Rows from block 12 of the image encoder of a small contrastive image-text model, named by matrix and row number. Each number is 128 + 32 x the weight over its row's rms, rounded and kept within 0 to 255. All counts start at 0.
After each channel's rows are labels from the 100 images, of 14848, where the channel reaches its highest value: "strongest on" is what is common among them; "patch colour" is the nearest of a few named colours to the mean colour under the peak. Only what is clearly more common there than usual is listed. The data: procedural textures in two colours, tilted and lit.
# conv: 3x3 conv (encoder.blocks.12.conv.weight, 192x192x3x3, each kernel summed), inputs 0-191

conv.157 [127 154  87 188 130 151 112 109 154 150  76  87 129 116 125 119 150 158 167 108  52 123  61  84  88  98 162 174 128 113 153 149 109 103  58 138 140 122  96 116 109 116 144  82 185 103 143  64 107  78  55  97  90 118  49  59  85 135 163  88 135 141 134  82  98 146 154 102 156 144 113 135 105 134 115 169 147 131 137 124 132  56  83 108 137 129 163 115 135 160 147 108  90 156 156 156 194 119 175 121  91  98 121  69 107 142 156 169  94 118 136 132 148  89 123  40 113 116 169 119 146  91 147 147 153 114  67 177 124 116  90 119 135 106 130 130  70 127 125 186 139  80 121 188 138 112  99 135 161 116 117 125 151 147 103 101 153 182 147  92  91 128 153 162 196 128 117 109 132 190 188 137 147 144  97 103 143  90 156 114 103  67 109 138  95 122 143 126  92 118 133 152]
strongest on: brick; pink; green; ground colour: pink
patch colour: pink

conv.21 [126  98 104 126 125 123 105 100 127 115 129  72 147 184 105 103 118 118 113  96 104 134 129 120  65 114 117 128 108 142 122  95 102 130  82 109 101 108 133  75 190 106 102  77  94 112 147 118 122  93 112 168 117 111 135  77 129  82  97 100 143 116  93  70 103 123 119  69 129  92 118  88 147 100  91 132 107 165 143  91 111  91 110 158 163 102  86 131 109  81  91 122 140 110  66 108 106 102 122 102 121 158 118 132 140 126 128 114  96 125 131 109 105 125  48  92 109 110  87 126 109 116  83  94  99 117  55 144 108 127  74 155  72 107  89 111  80  89 226 124  65  54  87 105  93 117 103 117 100 139 137 138 107 101 138 150 102  95  97  60 126  55  62 131 120 129  90 160  74 112 139  58 129  84 107  76 127  76 134 127 168  73 100 150  53 145 147 144  73  89 135 116]
strongest on: wood
patch colour: grey

conv.39 [129 108 106 119  77  93 189 188 150 187 112 147  45  93 129 186 114 163 118 126 161 136  76 144 129 108 116 109 139 130 154 104 166  86 123 177 149 147  45 160  86 188 132 142 113 122  88 142 122 111  70  80 112 127 112 112  84 102 107 145 101 104 127 136 158 129 144 137 115 134 163 135  68 108 155  82 144  98 147 152  80 125 118 107 108  76 147 140 184 109 177 108  65 148 169 124 148  58 112 155 129 103 173 186 171 111  95 136 148 148 110 134 109 121  90 137 167  99 118 151 148 172 124 115 131 129 170 182 132 100 127 129 134 127 229 112 140 131  46 149 194 198 120 144 128 170 165 168 155 127 104 116 103 119 119 166 126 172 121 143 143 153  86 131 145 136 154 177  98 178 130  95 128 205 130 113  92 134 153 139 121 182 115 101 173  95  84 124 141 138 145 152]
strongest on: blue; ground colour: blue; teal; ground colour: teal
patch colour: grey

conv.96 [160 155  95 129 141 160 108  90 146  78 134 113 139  74 111  75 103 128 172 159  85  87 115  82  88 162 162 121  99  74 120 150  92 110 148 153 131 153 142  72  67 100  95 154 128 179 125  80 125 118  92 101 128 143  91 107 125 123 150 123 138 138 141 177  87 150 105 133 158 148  81 171 115 131 135  97 105 126 119 140 170 147 161 140  76 142 123  83  99 147 140  92 100 126 162 149 150 147 128 122  93  65  78  45  25 167 107  96  66  86 152 162 166  46 130 153  92 112 190  91 121  92 160 118 123  87 112  99  77  94 170 138  91 148  59 121 152 158 124 115  88  80 135 151 123  92 138 128 114  82 142 117 113  98 134  72 163 143 109 116 102 131 153 121 139 114 129 111 148  98 164 109 204 124 152 150 121 105 139  78  91 124 176  98  83 136 130 111 110 176  65  99]
strongest on: speckled; ground colour: green
patch colour: green

conv.104 [206 121 175  87 114 155 146 166 121 126 120 127 115 136 115 104 138  96 177  67 177 178 129 170 109 131  79 114 130 176 159 163 124  86 167 150  99 148 121 122 139 151 125 125 139 142  94 141 151 125 106 155 109 142 155 115 125 114 155 115 120 106  70 177  76 101 121 143 110  68 196 120  98 110 124 121 135 170  89 116 113 167 148 118 168 160  79 139 117  92 107 191 137 127  72 146  86 125 116 136 101 117 116 149 197 145 145  79 164 125 146  87 205 164 108 175 125  73  58 158 163 153  78 147 164 145 135 151 147 124 140 214 117 110 156 152 186 178  93  90 109 121 103 183 149 100 202  79 121 113 164  55 109 160 159 156 129  79 153 124 172 146  80 144 151 187 137 172 128 160 105 144 134 140 168 112 157 118 158 159 136 181 121 134 175  87 139 143 139 144 123 121]
strongest on: grey; ground colour: grey; brick; pattern colour: yellow
patch colour: grey

conv.155 [120  73 137 128 100  66 160 156 106 161 128 132  77  76  83 151 121 163 107 133 129 163 141 133 139  81  80 119 155  81 116 105 163  94 124  94 136 113  67 135  68 141 131 126 158  77  64 119 116 104  81  72  94 131 153 122  97  74 112 122  28 138 127 130 125  49 154 120  86 127 128 117 124 117 129  76 152  92 119 113 116 116 137  84  80  60 127  91 161 105 164 116  98 100 125 112 158  77 104 117  93 103 128 134 146  90  84 135 107 159  39 125  91 100 111 133 153 114 109 132 144 158 126  87  88 114 142 156  84 122 114 122  97 140 181  95 133 100  35 134 156 169 108 134  88 125 165 107 164 100 115 150 108 134 144 142  61 117 127 132 126 128 114 105 116 125 127 135  91 146  80  74 113 180  91  99  84  96 178 131  87 159  91  49 150 123  70  96 116 109  85 128]
strongest on: blue; ground colour: blue; orange; pattern colour: orange
patch colour: grey

conv.176 [ 97 187  95 114 122 130 130  60 127 149  91 124 114 129 216 112  91 130 108 119  98 128  92  95 151 129 149 110  29 142 144 144  73  88 101 119 127 119 130 192 145 131  83 101 146 140 128 145 149  97 144 150 117  72  60  92  94 172 123 130 128 100 103 115 152 163  90 145 127 122  82 118  76 121  36 136  77 113 129 100 132 136 127 123 116  76 114  96 161  50 150 131  90 123 116 144  99 123 129 109 128 131 127 162 117 161 112 141 185  36 136 129  97 138 144  97  38 129 129 136  71 121 116 139 158  90 142 133 201 111  88  78 234 111 172 114  88 159 109 129 150 126 125 117 145 173 122 113  48  89 110 106 160  94  94 119 124 142 140 135 141 134 187 127 128  98 119 146 183 142 152 176 141 107 116 165 137 161  88 133 140  98 131 130 138 115 109 115 146  84 141 101]
strongest on: green; pattern colour: green; grey; ground colour: teal
patch colour: green

conv.166 [136  96 163 117 106  69 122 121  45 133  81 116  55 116  96 142 102 163  94 133 142 149 137 132 126  79 117 124 126 134 141  72 178  63 145 153 174 121  95 147 145 143 132 143 178 107 105 151 143  85 134 132 112 106 147 123  77  80  59 136 127  98 111 130 123 114 159 158  62  97 177  78 119  79 117 112 126 126 145  94  76 150  93  58 149  85 137 140  96 125 101 182 132 148 105 149 155  60 152 115 105 142  97 157 171  72 147 151 155 116 124  90 139 164  57 147 131 142 122 101 130 199  96 111 137 141 153 134 142  91 125 140 113 110 182 118 111 162  49 125 152 182  61  92 126 130 182 149 136 139 110 120 119 136 115 136 109 175 133 158 162 139  85 141 136 186  69 135  67 206 119 146 118 115  87  85  76 162 112 123 104 161  84 149 165  71 131 147 136 139 129 115]
strongest on: red; wood; pattern colour: red; brick
patch colour: pink

conv.189 [200 198 107 122 134 196 127  69 192 116 125 107 151 122 164  79 153 135 174 105 121 133 106 127 102 139 144 149  54 157 149 186  40  88 136 130 114 193 136 122 119 120 128 105 122 168 134 106 141 115 113 138 128 140  87  99 137 154 164 129 156 135 103 167  90 157  79 166 144 104  75 139 109 134  48 155 124 134 119 114 148 158 150 143 141 158  99  52 127 102 149 132  98 134 127 136 119 151 126 127 128  94 112 115 128 206 136  94 163  43 192 134 189 118 135 140  36  84 125 163 102  88 142 161 196 127 145 144 150  89 120 178 170 122 119 184 147 188 128 145 118  85 115 183 173 109 146  98  68 101 161  89 135 148 112 141 173 121 145 121 136 142 148 128 181 141 161 136 181 125 160 167 179 130 163 148 174 128 122 150 134 125 151 134 150 122 125 125 143 138 110 139]
strongest on: green; brick; grey; pattern colour: green
patch colour: grey

conv.124 [178  92 192  88  74 158 152 158 146 104 124 120  99 115  92 110 153  99 194  89 193 117 104 156 128 147  56 130 112 157 129 202 125 114 175 129 104 144  78 114 113 147 129 140 101 146  98 125 131 139  81 113 126 172 126 122 149 129 173 143 117 124 106 166 102  93  96 137 112  91 191 124  94  97 124 110 145 150  86 119  57 155 164 152 151 163  71 123 122  91 118 142 110 128 106 117 100 137  81 148 115 111 128 126 165 158 129  60 131 118 147 116 216 137 123 199 111 124  63 174 155 145 101 144 163 123 144 114 112 104 148 204 107 134 126 147 195 150  89 116 125 139  96 204 142 105 167  93 121 111 137  63  92 166 123 172 150  60 122 142 135 130  55 113 149 180 169 137 117 122 104 106 120 132 196 118 189 117 114 144 120 194 105  97 176 140 131 115 143 152  93 122]
strongest on: yellow; pattern colour: yellow; brick; cracked
patch colour: pink

conv.169 [154 176 115 160 149 109 140  84 112 156  44 107 121 105 144  87 143  92 174 122  58 158 108 155  94 102 183 175 111 123 176 123 103  90  86 159 136 130 110 138  97 144 141  96 201 111 132  74  97  45  83 109  95 112  81  56  80 112 146  71 165 127 115  91  99 130 126 132 127  84 130  89 134  87 111 174  94 139 127 117 159  83  78 107 147 122 146 123 134 152 105 130 121 141 125 163 156 102 142 112  87  96 131  82 131  92 171 151 107  69 172 101 169 109  98  90 102 113 147 124 120 131 114 155 184 103  63 187 136 122 111 136 155 117 140 191  81 123  88 123 112  53 114 154 131 136 110 136 124  68 123 103 179 131 107  49 179 154 132  67 110 130 128 169 146 166 100 124 107 185 162 161 133 136  91 105 138 112 155 124  87  98 118 180  96  97 135 142 114 140 158 144]
strongest on: green; pink; pattern colour: green; ground colour: pink
patch colour: grey; pink

conv.66 [ 78 143 106 149  83 117 135 119  96 165  36 115  60 107 139 134 122 167 122 125  86 103  42  86 144 127 151 135 113  81 154 131 150  79  66 158 152  87  62 163 112 151 132 118 175  90 135 104 129  66 108  96  99  69  47  85 103 147 123 135 108 123 148  62 137 130 163 118 132 134 135  92  48 119 128 114 125 145 135  91 119  73  80 104 118 109 153 144 158 131 156 106  78 137 135 153 182  90 167 162 121  99 124 114  97 131 123 190  92 119 108 132 123  83 121  64 114 134 144 112 140 141 143 152 155 112 134 174 115 122  89  46 167 100 166 109  42 131  87 157 179 141  98 145 131 180 104 158 161 103 110 127 161 127  93  74 119 184 131 131 102 148 159 174 163 120 107 141 128 205 171 134 133 118  89 142 114 117 142 117 102  96  91 137 124 111 141 117 125 117 141  99]
strongest on: purple; ground colour: purple; pattern colour: yellow; pattern colour: orange
patch colour: pink

conv.93 [150 106 133 137  94  94 149 105 152 126 129 115 118  83  55  88 173  99 137 142 130 111 167 148  69  72 137 195 120 106 121  99 132  93 144 103 122 141  85  52  56 122 182 129 133 110 102  97  67 132  99  84 114 235 143 126 143  42 115  87 151 109 111 137 162 116 124 123  92 110 112 127 186  85 110 125 133 102 119 120  97 107 133 163 123 108 120  92 126 168  92 102 111 126 128 111 125  93  97  88 113 138 112  95 127 110 156  90  99 121 147 131 146  83  94 156 124 109 155  98 136 142  97 115 116  98  89 125  91 112 135 175  79 188  73 161 155 108  68 179 112 118 101 118 113  27 143 114 130 104 103 107  64 154 122 133 162 101  89 114 127 102 105 112 138 170 163  88  37 114 121 109  90 130 118  55 103 111 122 103  81 170 110 126 115 165  99 128 120 152  93 173]
strongest on: pink; ground colour: pink; brick; cracked
patch colour: pink

conv.68 [162 138 132 116 103  98 177 100 105 162  35 118  68  97 119 104 113 104 155 115 110 127 126 153 114  84 151 168  74 136 167 143 140  60 116 168 148 129 100 151 109 170 133 120 179 119 101 103  97  33 128 122  87 143  98  62  92 133  99  92 168  98 111 107 130 118 117 158  97  71 147  63 106  75 109 121  86 120 136  79 105 126  94 130 159 100 116 121 141 114 116 144 117 122  99 185 147  74 117 105  96 112 132 127 133 122 159 136 134  70 171  97 192 121 100 126  83 153 136 122 132 180  77 154 206  93 129 168 155  86 107 159 148 115 150 173  84 153  46 153 154 118  69 145 150 161 156 136 108  68 129  75 141 136 121  86 180 150 125 126 141 153 116 150 159 193  96 129 102 187 175 161 120 110  81 110 146 132  95 125  98 144  97 183 118 106 139 133 116 148 158 139]
strongest on: pink; ground colour: pink; pattern colour: brown; brick
patch colour: pink

conv.25 [ 42 110 106 129  98  63 129  96  77 171  94 133  83  94 137 151 113 161  56 155  97 125 139  75 158  92 127 124 119  56 136  56 153 113 117 116 146  93 102 175 107 134 123 130 162  84 108 132 108 119 134  93 125  79  94 118 112 104  68 136  82 120 148  92 169  91 162 125  94 123  94  74 114  92 107 123 121  87 128  96 104 117 121 114 107  58 157 117 166 121 129  85  87 121 125 137 159  74 155  94 122 136 143 128 101  89 116 181 114 131  66 119  21 118 133  97 126 159 136  75 116 145 119 122 116  96 148 142 129 125  99  41 148 135 176 101  78 108  82 143 175 176 114  72 105 174 112 143 148 120  94 148 138 110  88 109  65 157 120 156 143 144 157 156 111  90  94 121 101 168 111 119  99 110  75 120  56 132 128  95  92 105  91 113 140 143  98 117 144  75 144 110]
strongest on: red; pattern colour: red; green; ground colour: green
patch colour: green

conv.69 [135 153  96 105 107 168 120  84 152 115 112  56 149 226 133  69 156 125 154 111  97  84  92 106  76 154 136 142  88 146 136 151  92 121 113  97 124 127 135  77 211 102 131 100  90 172 162 151 170  99  80 195 148 136  89  93 155 124  98  94 166 133 114 106 128 165 121 126 152  96  95  98 139 121  98 120 116 198 138  99 133 105 131 182 178 138  90 112 134 114 108 122 126 120 117 109 124 105 135 120 114  93  89 155  92 190 101 100 135 110 184 127 143 104  85  99  84 104 112 136 120  95 129 122 150 144  63 141 140 137 113 163 126 126  82 128  99 172 228 151  70  44  80 141 174 115  89 103  95 143 167  92 123 128 119 127 151 121  77 112 131 104 127 124 160 124 114 179 125 104 168 140 185  74 144 104 157 144 111 106 206  82 121 126 114 198 161 130 129 127  97 105]
strongest on: wood
patch colour: grey

conv.85 [167 132 155  68 154 106  96 147  77  70 117 135 113 107 152  95 110  42 163 147 145 169 171 159 135 162 113  74 134 159  70 137 163 137 170 209 161 140 163 146 136 109 136 192 135 150 135 131 151 113 162 161 146 113 178 151 112 163 133 140 149 159 126 166  81 112 132 172  85  75 173 105 143  90 167 141 117 146 149 140 150 183 136  71 135 159 100 156  79 137  68 167 162  99 109 155  99 169  72 170 119 110 116 136 153  91 115  67 143 137 146 100 202 169 110 174 127 132 100 150 156 171 133  91 136 141 155 104 143 141 181 153 124 101 134 138 136 138  94  21 111 137 122 144 119 157 150 154 147 120 162  94 158 124 138  85 131 101 135 139 150 152  73 114  67 171  96 136 156 120  97 164 128 109 142 166 162 158 140 151 117 155 159 159 142  50 140  81 134 177 120  94]
strongest on: red; ground colour: red; brick; cracked
patch colour: red

conv.118 [235 142 172  98 140 129 128 138 141  87 120  87 114 115 109  67 147  41 185  89 148 141 129 166  88 157 130 147 148 163 135 164 127 108 149 146 104 156 128  91  96 128 146 136 143 134 133 113 117 116 108 147 102 164 151 123 120 147 142  98 160 107  78 163  83 102 105 145  82  44 162 110 133 108 146 137 124 145  96 118 109 144 130 109 123 179  96 124  72 149  71 168 170 137 125 126  78 149 101 141 108 109  89 107 128 126 135  42 134 120 167  83 235 158  83 160 127  87 112 135 144 139 103 147 155 143 109 125 129 127 149 231  95 114  95 191 167 140 105 108  78  75  96 159 141  93 147  91 122 105 142  46 103 152 158 107 186  98 121  96 130 125  55 118 130 198 134 134 145 118 133 146 114 113 155 129 174 118 140 137 115 164 141 144 137  84 117 140 124 184 107 123]
strongest on: red; ground colour: red; white; pattern colour: white
patch colour: pink

conv.100 [138 123 177  96 112  68 138 118  98 118  81 119  62  76 140 118  98 100 130  81 165 118 133 128 129 116 129 131  89 150 124 157 115 108 156 148 122 115 111 152 103 137 108 136 102 134  93 148 122 109 145 113 120 132 100 108 108 162 108 119 172  60  91 142 125 124  75 134  40  79 160  83 131  75 118 120 101  68 109 106  57 183 122  98 108  96  96  98 107  99  72 138  98 117 113 137  85 103  79 111 108 137 139 143 132 101 119  87 164  83 143  82 154 178  93 160 104 112 122 155  96 146  59 154 167  87 178 126 156  48 137 136 144 115 155 139 137 133  54 160 120 162  83 137 109 165 162 127  75  74  70  55 125 112  74 142 152 114 118 140 173 135  85 119 132 164 132 102 135 116 151 144  85  94 151 125 162 170  52 147  82 145 117 135 185  92  85 106 199 125 151 121]
strongest on: yellow; white; pattern colour: yellow; ground colour: white
patch colour: pink

conv.121 [103 105 118 122  92  75 116 143  96 118  89 127  51  71 127 146 106 128 136  73 112 141 102 120 147 114  86 109 131 113 126 138 124 104 126 161 128  92  79 160  67 124 114 114 119  81 102  86  90 118 105  58 101  92  98 101  89 155 130 117 101  70 107 127  97  66 102 126  78  85 131  87 105  67 147 111  88  47 115 115  70 125 117  62  83  86 115 114 117 133 124 115 110 113 121 140 119 102  83 116 106  99 132 116 129  86 130 114 110  98  90  86 129 152  75 108 127 106  98 166 113  98  87 132 146  62 157 167 122  60 121  89 145  85 173  90 122  88  53 153 167 145  86 161  69 194 122 113 115  76  76  83 127  90  82 119 114 148 122 135  90 135  61 128 134 115 120 104 116 153 125 101  95  96 130 131 155  88  92 155  64 104 112 107 142  72  73  94 105 115 143 121]
strongest on: red; pattern colour: red; pattern colour: orange; brick
patch colour: pink

conv.91 [168 110 145  89  74 112 129 134 133  77 144 129 101  64 110  88 106 106 119 136 205 100 134 129 107 144  99 140  95 103 111 140 132 104 196 108 147 182 116 103  56 128 124 191  98 173  90 135 131 158 126  97 138 188 137 181 175 109 137 160 147 134 119 195 123 119 121 130  82 132 125 142 128 125 125 104 133 119 121 120 114 188 188 131  89 125 104  94 110 125 122 112  98 137 132 111  99 127  65 147 114 109  80 112 100 134 105  54 125 132 148 139 158  90 128 213  93 100 121 115 146 134 133 133 123 107 165  77 104  94 197 156 100 172 103 145 215 146  47 103 110 157 111 125  93  64 156 117 134  88 112  92  77 123 126 135 140  86 134 131 155 108 102  86 110 152 153 117 142  84  95 135 104 138 187 137 116 153 135 117  86 208 145  80 142 131 108  96 145 157  22 142]
strongest on: purple; white; yellow; pattern colour: purple
patch colour: pink; yellow

conv.167 [128 140 107 158 115  86 153 147 118 166  69  94  38 117 128 126 118 156 172  97 102 164  24 145 103  88 146 145 145 142 172 137 120  87  66 152 139  99  35 136 108 149 123  74 190  36 120  70 103  71 116  94  45 107 106  85  96 110 136 107 125 115 108  70  96 107 131 122 104 103 141 108  70  86 119 137 134 126 145 122 114  42  42 117 139 108 136 125 157 124 135 143 108 144 118 159 157 108 115 128 123 116 129 109 158  87 140 147 108 128 122 112 162 120  81  86 135 104 131 157 139 130 106 141 163 109  83 214 132 106  73 122 135  75 160 129  98 121  85 149 145 102  99 179 109 129 145 140 143  89 112 121 159 141 135 115 140 159 146  99  85 114 104 136 155 140  98 138  92 183 146 134 105 149  75  77 149  72 149 156  97 120  92 134 125  74 120 132  98 127 137 136]
strongest on: red; pattern colour: red; brick; cracked
patch colour: pink

conv.77 [120 127 111 139  99 114 148 110  89 152 107 148  78  52 119 169  96 164 104 126 126 150 126  87 154  80 134 131 105  70 139  87 127  75 147 149 166 130  89 178  69 149 108 114 159 123 122 105 118 113  91  82 109 100 112 106  76  83 102 130 117  95 120 141 135 140 113 144  87 132 122 133  98  93 123 117  96  60 150 128 121 165 104  68  83  67 172  84 122 146 145 119  63 143 159 176 169  63 129 102  68 113 118 109 128 119 126 152 116  92 136 138 112 102 100 132 121 152 152  75 111 124 120 135 122  85 159 157  99  67 106 106 153  81 190 104 141 176  29 156 178 189  92 107 104 147 174 151 116  98  82 118 127 103 116 139 118 202 159 189 136 176 143 162 163 110 141 123 112 176 153 127 161 148 114 107  55 143 132 113  67 140 123 105 169  58  75 113 122 126 141 136]
strongest on: green; ground colour: green; cracked; brick
patch colour: green

conv.61 [135 112 123 138  41 122 145 112 181 132 159 116 135  98  64  92 151 139 118 150 134  55 126 123  63 120 137 188  91 103 131 149 113 116 134  39  85 158  60  83  74 126 156 126 106 128 100 109  95 154  84  76 106 234  91 140 171  88 148 113 127 144 131 137 152 138 135  93 108 142  98 158 146 146 122 110 132 131  87 127 102 110 160 166 128 122 136  74 138 139 134  77  84 142 154  71 156 134 119 127 105 116  89 103  78 166 127  89 100 125 148 149 116  71 123 140  91  98 162 126 124 112 147 144 134  77 105 100  78 101 145 149  95 189  76 157 162 118 107 193 118 122 120 150 116  51 120  71 126  79 115 115  36 143  94 127 162 102  97 100 123  96 131 133 150 139 197 108  86 107 131 102 118 134 144  96 125  94 143 107 106 166 121  94 105 180 112 144 134 138  73 161]
strongest on: brick; pink; ground colour: pink
patch colour: pink

conv.18 [ 85 123 118  90  86  98 120 127  90 130  73 114  57  92 141 154  72 175 106 109 117 123  84  80 156 138 105  92 102 109 123 178 151  81  94 120 121  83  84 166 103 139  90 109 139  97  90 126 143  88 150  97  97  58  91 106  98 182 105 133 103  75 111  94 121 109 128 132  68  99 122  81  62 112 124  71 107  87 114  84  66 129  97  91 106  95 116  99 125  78 124 111  72 105 114 143 136  98 132 143 133 144 114 148 115 127  97 136 131 116  93  89 125 134 112  76  99 156 106 160 118 142 101 153 165 103 158 122 116  97  88  56 176  89 187  73  74 143  71 137 190 185  86 141 109 198 156 112 118 111 100 111 117 112 109 132 108 154 131 179 121 138 111 131 150  88 100 125 146 156 145 124  96  86 111 148 166 120  77 164 103 100 100  82 166  86  97  79 116  95 139  67]
strongest on: ground colour: white; pattern colour: yellow; cracked; brick
patch colour: pink

conv.74 [ 65  96 136 113  92  96 140 159  58 141 108 210  78  94 130 172  98 119 105 180 155 122 122 109 214 136  95  86 126 108 115 157 178 137 139 165 142  89 109 177 106 154 142 172 126 126 123 138 146 118 142 107 165  82 127 163 112 167 144 176  98 146 190 129 167 104 142 138 105 160 158 119  85 134 167  65 122 121 132 134  99 142 131  98 121 116 124 152 140 116 151 115 103 112 139 116 154 134 115 169 146 119 170 152 134 120 129 129 107 142  68 135 123 146 123 133 138 151 106 162 132 163 151 153 176 137 167 143 118 113 147  48 167 128 181  50 110 108  82 136 187 180 151 155 115 252 105 155 150 132 131 134 142 129 107  68 105 148 117 196 109 201 114 179 130 114 132 125 127 172 124 112 111 127 125 176 159 162 138 161 120 144 128 141 204  99 129  81 151 102 169  53]
strongest on: labyrinth; blue; pattern colour: blue; pattern colour: teal
patch colour: green